python train.py --model="CTC audio transcriber" --train_examples=26041 --norm_position="pre" --parallel_block=false --num_experts=8 --expert_mlp_ratio=0.5 --subsampling=4 --width=384 --positions="sincos" --eps=1e-10 --lr_schedule="wsd" --decay_fraction=0.2 --weight_decay=0.1
Rows from block 2 of a small CTC audio transcriber, named by matrix and row number. Rows with one number within an expert belong to one neuron, the router's apart. Each number is 128 + 32 x the weight over its row's rms, rounded and kept within 0 to 255. All counts start at 0. After the name is the row's rms in percent of the matrix's.
Before each expert's rows are labels from the 100 clips, of 14848, where the router gives the expert most weight on average: "lies over" is the class under the peak. Only what is clearly more common there than usual is listed. The data: two synthetic voices taking turns or overlapping, over music, noise or silence.
# router: slot weights (model.blocks.2.mlp.router.weight, 16x384), inputs 192-287
# up: expert up (model.blocks.2.mlp.up, 8x192x384), inputs 192-287
# down: expert down (model.blocks.2.mlp.down, 8x384x192, transposed), outputs 192-287

# expert 6
lies over: two voices
router.12 097 [ 16 108 220 107  67 126 245 199  77  46  83 182 170 173 121  79  55 153 154 136 193 113 206  85 133  89 128 141 137 129 121 174 167 172 176 139 102 166 142 129 126  79  65 112  74  92 167 137 163  60 110  96 122 176 139 143 111  97  95 127 161 125 119 121 102  94 126 132  90 143 102  85 135 122  92 118 149  77 111 104 148 151 136 115 127 137 162 116 147  94 109 138  87 117 122 134]
router.13 104 [119 135 134  79  76 147 137  63 110 132 133 135  97 117 166 145 181 148 122  88 142 134 149  67  87  42 135 195 106 133 118 121 163 130 102 131  91 128 153 135  98 111  96 158 147 139  94 143 132 120 102 136 156  91 142 169 166 206 128 185 128  87 109 189 127 138 125  92 162 133 137 141 142 172 127 145 116 118 165 118 154  81 121 186 109 164 136 103 141 106 109 131 103 203 154 167]
up.0 097 [162 115 110 128 128  97 155 129 158 112 119 129 139 131 144 145 112  42 115 132 129 115 126 130 128 128 128 130 130 148 178 234  64 137 129 107 132 128  38 109 128 123 180  94 128 131 129 138 118 128 132 233 129 101 114 128 126 133 117 101 115 127  26 158 150 126 177 153 127 123 135  90 105 114 110 125  57 124 124  88 146 121 127 123  50 137 119 127 161 170 130 153  63 134 102  99]
down.0 096 [188  91 163 118 127 128  56 130  57 143 151 124  92 116 121 131 133 103 128 145 128 174  65 133 166 138 141 135 136 134 131 128 136 153 100 130 136 140 177 180 141 126 123 105  75 126 116 129 124 114 105 205 118 152 130 161 140 122 187 116 137 127 193 119 148 141  70 128 111 121 127 164 106 125 160 128 137 125 126 126 122 128 173 129 154 157  63 130 122 152 103  91 124  62 127 127]
up.1 093 [ 72 124 128 115 126 186 129 128 134 105 128  88  92 124 138 102 126 152 111 129 127 102 124 128 130 112 128 133 134 128 127 152 143  11 128 128 128 128 127 127 127 125 129 124  82 113 162 159 137 127 131 122 118 127 128 130 128  51 149 130 128 144  89 129 122 117 111 121 137 129 125 188 121 145 141 197 147 128 143 116 123 130 124 154  96 130 128 104 133  86 120 121 138 129 134 129]
down.1 097 [102 170 187 121 128 114 126 150 124 160 151 102 127  47 152 115  89 108 128 151 200 120 141 121 120 145  77 148  93 129 125  96  86 130 123 144 115  85 125 139 123 127 116 129 215 143 200 115 144 141 161 127 159 142 188 126 129 126 155 110 134  82 170 165 156 117 142 154 128 118 141 103 120 144 133 147 160 131 116 147 105 125 172 157 125 105 125  63 170 137 132 141 122  58 144 114]
up.2 090 [131 130 128 130 127 130 121 127 157 161 111 124 106 126  85 132 137 152 102 153 116  37 141 127 125 125 162 128 112 117 141 139 128 210 126 121  88 127 126 126 125 125 124 134 128 125 128 115  77 129 138 131 125  95 128 127 128 125  51 134 128 136 129 129 124 115 129 171 166  95 129 135 102 132 128 137 127 128  94 195 128 128 250 115 127 116 141 126 112 118 105  48 134 124 168 129]
down.2 091 [132 128 137 144 149 119 104 129  64 128 133  85 123 125  78 168 130  26 142 128  85 124 138 106 143 138 105 135 167 134 129 126 128 116  96 147 131 147 113  67 212 130 137 159 120 181 127 138 205 121 127 112  83 134 126 128 124 129 255 122 155 129  63 220 128 128 127  63 123 168 110 145 123 137  86 135 124 117 128 132  90 116 117 210 137 130  99 119 128 102 128 116 127 145 139 153]

# expert 0
lies over: no speech
router.0 086 [146 146 153 183 128 185 172 113 109 115 107  70  44 178 171 116 127 125 155  65  78 105 171 203 148 163 118 104 154 167 132  93 120  84 177  85 121 141 124 119 111 112 189 146  83 137 103 154 112 134 158 113 123 119 144  98 143  81 145 152  56 170 143 150 123 139  95  99 141 133 131 147  65 175 139 146 116 157 105  78 156 155 135 150 134 136 132  95  74  86 121 117 145 128 144 138]
router.1 098 [132 164 105 138 124 123 210 122 197 168 206 126  98 172 151 133 112 133 193 128 171 102 143 157 121 164 163 139 133 123 118 126 105 107 112 104 128 144 158 167 175 151 125 151 144 155 189 105 106 165 159 150 109 119 205 155 120 113 169 182 183 185 174 205 181 131 133 153 188 151 134 182  63 149 150 133 169 193 138 142 121  90 134  75 150 119 156 154 133 155 135 140  89 133  89 142]
up.0 093 [132 127 133  59 113 169 129 122 101 167 126 123 142 159  34 102 102 126 129 111 130 134 151  72 167 129 111 121 105 115 129 120 129 103 123 133  65  54  98  56 150 130 129 129 101 129 128 131 123 101 108 124 167 125 126 153 123 144  48  85 126  59 112  72 105 180 130  52 129  94 130 138 143 129 128 115  92 120 125 193 234 115 128  89 210 127 120 126 200 136 129 116 121 101 127 133]
down.0 076 [122 143  13 127 127 142 134 119 149 134 142 135 130  90 130 133 128 110 121 117 131 130 136 114 118 121 113 142 146 128 101 124 127 129 115 189  93 101 120 164 152 129  68 128 145  60 125 126 107 124 128 125 255 105 132 148 115 169 126 118 138 127 128 123 111 136  96 128 170 147 138 121 129 113 116  70 134 125 133 196 134 108 107 102 133 124 158 159 137 159 114 115 130  99 151 137]
up.1 046 [166 121 140 128  99 134 129 114 117 130 135  98 128 115 125 133 126 126 119 126 142 127 126 128 166 135 133  46 129 139 117 131 128 113 129 128 129 119 126 193 111 122 106 126 194 115 128 124 198 126 106 128 174 128 127 133 120 125 128 130 154 104 126 128 123 117  13 123 125 119 143 120 124 116 105 130 126 128 131 126 131 127 105 120 122 121 121 145 123 125 146 103 129 110 133 119]
down.1 039 [143  66 141 107 128 121 137 112 132 150 129 128 132 127  94 129 131 118 135 123 132 127 128 146 130 148 121 123 129  65 121 128 116 178 126 129 122 134 127  54 145 146 185 101 174 236  70 134 128 137 140 125 127 125 118 122 126 130 121 135 128 119 120 122 121 130 170 131  58 104 127 121 135 128 127 126 130 127 126 117 123 132 128 126 127  70 135 129 133 129 144 128 135 136 116 119]
up.2 087 [133 117 142  22 127 135 136 109 108 160 123 126 140 164  14  97  72 127 140 124 128 140 173  94 162 119 113 131  96 128 122 128 130 118 124 134  42  76 122  29 175 140 128 132 131 128 125 136 130  92 122 114 157 109 120 133  91 180  53 118 128  58 138  83 114 160 131  40 128 103 143 128 117 138 162  86 129 124 127 129 193 116 124  75 181 132 128 121 167 128 128 143 119 134 131 151]
down.2 079 [122 136  86 127 133 145 128  75 154 137 139 132 142 115 128 134 112 118 125 119 147 130 135 104 126 130 113 133 138 128 115 122 127 132 124 170  98 125 128 148 148 154  66 131 149   0 169 125 107 115 127 128 193 108 128 140 107 173  72 122 131 112 128 130  88 132 112 149 199 132 137 126 134 121 125 117 135 125 138 151 129 109 117  56 136 130 201 156 121 173 123 112 130 100 138 128]

# expert 4
lies over: no speech
router.8 077 [166  47 132 184 180  54  69 199 199 107  55  62 106 158 163 134  95 118  73 108 152 142 196 143 192 149  93  98  83  89  87 118 142 119 140 143 163 125 172 124 226 143  87 172 160 127  90 112  48  32 105  91 127 142 105 119  91  86 127 110 100  84 126 140 126 101  84  78 117 108 124 109 114 133 121 152 125 123 148 103 133 155 111 139  79 112 124 123 115 142 109 143 148  91 163 129]
router.9 088 [121 178 152 178 144 135 215  17 120 192 169  73 112 128 129 183 117  97 152  74 107 134 148 131 177 134 136 121 162  83 157 107 115 131 193 169 187 157 179 156 154 121 120  73 161  81 101  81  38  79 124 146  49  65 123 117  67  88 160 176 143 128 139 137 125 145 122 122 162 133 121 123   8 147 132 115 125 213  80 126 131 114 131  91 131 121  96 173  96 136 137 147  44 131 113 154]
up.0 126 [148 129 152 120 101 125 140 127 131 128 127 116 141 141 129  82 122 126 124 136 130 122 128 130  83 125  89 171 119 140 118 136  62 127 163 133 126 142 112 101 137 147 123 135 134 127 125 138 129 128 125 126  84 127 128 124 137 128 130  83 137  91 124  87 195 124 144 146 136 120 151 220 128 166  96  97  44 132 127 133  61 124 127 149 192 136 126  70  41  96 136  78 144 147 103 127]
down.0 127 [ 91 119 142 128 109 121 136 125 118 161 121  86  58 128  23  96 123 128 140 123  46 132 134 125 121 233 125 144 128 128  76 134 131 161 144 128 113 129 150 136 140 105  70 165 132 127  95 123 117  89  84 131  82 121  76 131 132  86 132 137 133 150 138 125 127 154 165 134 122 167  59 129 129 119 110 118  87 129 128 122   0 200 142 158 207 133  87 125 130 166 110 133 125 118 150 109]
up.1 107 [137 126 130  94 130 127 128 130  53 122  94 107 138 127  72  46 120 179 134 119 128 133  84  81 126 170 158 131 124 167 127  86  59 148 137 171  92 126 153  92  89 132  64 131 130 130 128  98 112 127 125 132 101 128 127 134 111 136  54 165 128 146 189  63 123 137 142 129 136  86 205 227 138 109 125 112 148 128 135 130 189 128 117 117 229  73 139 170 134 137 127 168 122 127 135 112]
down.1 101 [119 251 132 127 126 114 128 152 135 132 119 126  95 203 131 138 180 160  83  94 113 121 130 136 166 130 112 121 124 124  60 128 152 112 126 126 223 131 127 127 125 176 179 126 130 130 163 182 203 136 101 135 126 125 128 110 132  97 141 149  81 124 101 139 125  77 128 119 132 128 126 145 127 147 115 166  76 127 164 190 107 149 132 141 133 132 130 125 128 128  92 128 110 140 126  47]
up.2 113 [133  87 143  67  72 109 128 134  73 123 110 136 158 114 111  96 127 129 128 125 133 140 139 127 107 140 161 143 124 201 125 128 153 126 128 128 116 151  57 108  62 136 130 139 116  87 125 145 124 114 145 126 149  68 125 128 122 130  75 168 170 102 160 135 148 137 146 125 123 112 123 116 121 123 122 109 246 114 104 135 157 127  74 153 151 130 165 125 254 124 109 137 128 159 136  74]
down.2 094 [151 121 124 152 124 143 126 145 129 111 100 141 130 127 130 149 163 110 127 128 152 147 176 131 136  91 142  85 168 127 112 119 172 156 128 105 212  74 128 129 148  96 129  97 121 186 139 155 127 122 127 139 104 203 117 127 110  67 177 127 128 123 116 127  80 124 126 114 194 125 130 127 127 123  91 209  60 179 112 143 132 131 128 141 129 121  60 141 123 134   0 139 128 115 129  92]

# expert 1
lies over: child-like voice
router.2 114 [109 113 143 173 134 135 123 127 140 133 161 114 124 101 140 132 120 154 163 133 112  87 129  91 117 107 158 143 101 195  97 106 169 159 100  87 117  99  86 108 118  87 184 113 124 131 106 113 133 149 134 140 177  72 147 147 127 183  65 159  89  84  93 149 126 140 110 145 122  91 172 129 119 148 143 156 137 152  74 101 177  70 230 109  86 156 134 107 142 117 114 118  68  69 139 160]
router.3 096 [116 128 145 156 139 127 104  70  90 130 175 135 161  64  61  93 114 157 158 143 104 149  92  98 160 111  94 145 134 123 150  91 144 174 133 122 102  89 110 108 146  84  68  48 117  99 138  83  90 188 125 108 108 238 109 162 133 115 110 165 125 190 143 123 113 129 159 111 137 137 141 154 166 136 133 165 165 119 137 120 173 142 161 117 122 132 112 116 171 141 120 131  37 139 135 158]
up.0 077 [122 141 133 170 147 141 123 155  51  94 129 156 130 146 136  90 100 126 144 127 128 113 114 109 162 136 125 172 117 144 128  93 123 124 140 125 126 123 103 255 145 130 119 165 121 129 133  93 124 129 170 112 162 130 124 145  78 138 121 132  93 117 125 141  94 103  79 124 127 130 136 241 132 127 124  95 141 223 129  94 132  69 124 138 121  86 128  23 128 151  99 119 108 130 136 166]
down.0 084 [ 97 143  82 105 120 158 128 131 191 139 140 114 114 133 129 102 146 129 117 129 100 119 128 151 157 113 151 114 153 124 172 134 106 151 144  75 151 118 167  74 127 128  61  86 161 116  92 132 106 117 203 105 101 129 145 124 140  96 120 104 116 100 141 119 217 116 134 150 129 158 125  34 129 130 128 116 103 133 156 128 120 141 124  93 133 128 126 163 103 150 131 127 125 127 123 116]
up.1 087 [116 165 127 140 162 141 127 130 120  99 156 133 130 212 132  62 157 137 139 181 132 213 126 175 130 163 122 119  95  91 126 100 129 125 127 124 184  74 128 107 236 127 128 128 192 131 125 123 121 130 127 131 128 131 125 105 122 149 115  71 129 128 133  71 159 127  91 128 175 135 148 125  79 198 162 165  91 123  50 111 116 129 123 115 132  98   0 128 119 129 129 127 133 111 129 147]
down.1 091 [118 125 111 138 128 132 122 107 153 153  72 133 121  98 155 170 132 124 128 131  76 131  88 135 141 132  77 131 135 128 128 124 120 128 132 130 143 131 100 169 132  97  60 172 120 131 128 130 149 134 129 134 120 124 126 164 132 125 187 126 131 122 140 127 108 146 151 164  89 153 101 127 130 142 121  71 156 167 137  94 100 141 122 107  44 104 123 168  81 125 144 129 193 126 129 135]
up.2 095 [165  90 180 177 125 166 132 125 113 175 130 104 122 137 127 127 148 111 119 129 127 151 128 132 132 127 137 131 128 108  98 112 127 129 117 135 131 155 189 144 126 127  94  89  76 102  57  73 127  90 109 160 104 130 144 156 127 116 150 141 136 112 160 131 142 138  69 129 220 206 128 206 127 139 128 133 129 132 140 163 103 146 139 137 128 129 128 128 129 145 124 148 155 135  91 129]
down.2 098 [ 94 114 142 130 137 157 132 125 103 107 145 119 151 132 138 141 117 121 121 134 152 132  70 113 174 154 129 137  77 147  65 156 121 129 130 122  85 127 143 125 126 148 188 129 236 136 180 128 188 130 140 169 157 117 126 116 130  69 136 150 101 162 150 110 191 199 147  63 151  89 131 129 125 115  96  77 200 124 113 139 126 109 139  77 123 134 137 173 124 146 127 132 133 114 135 123]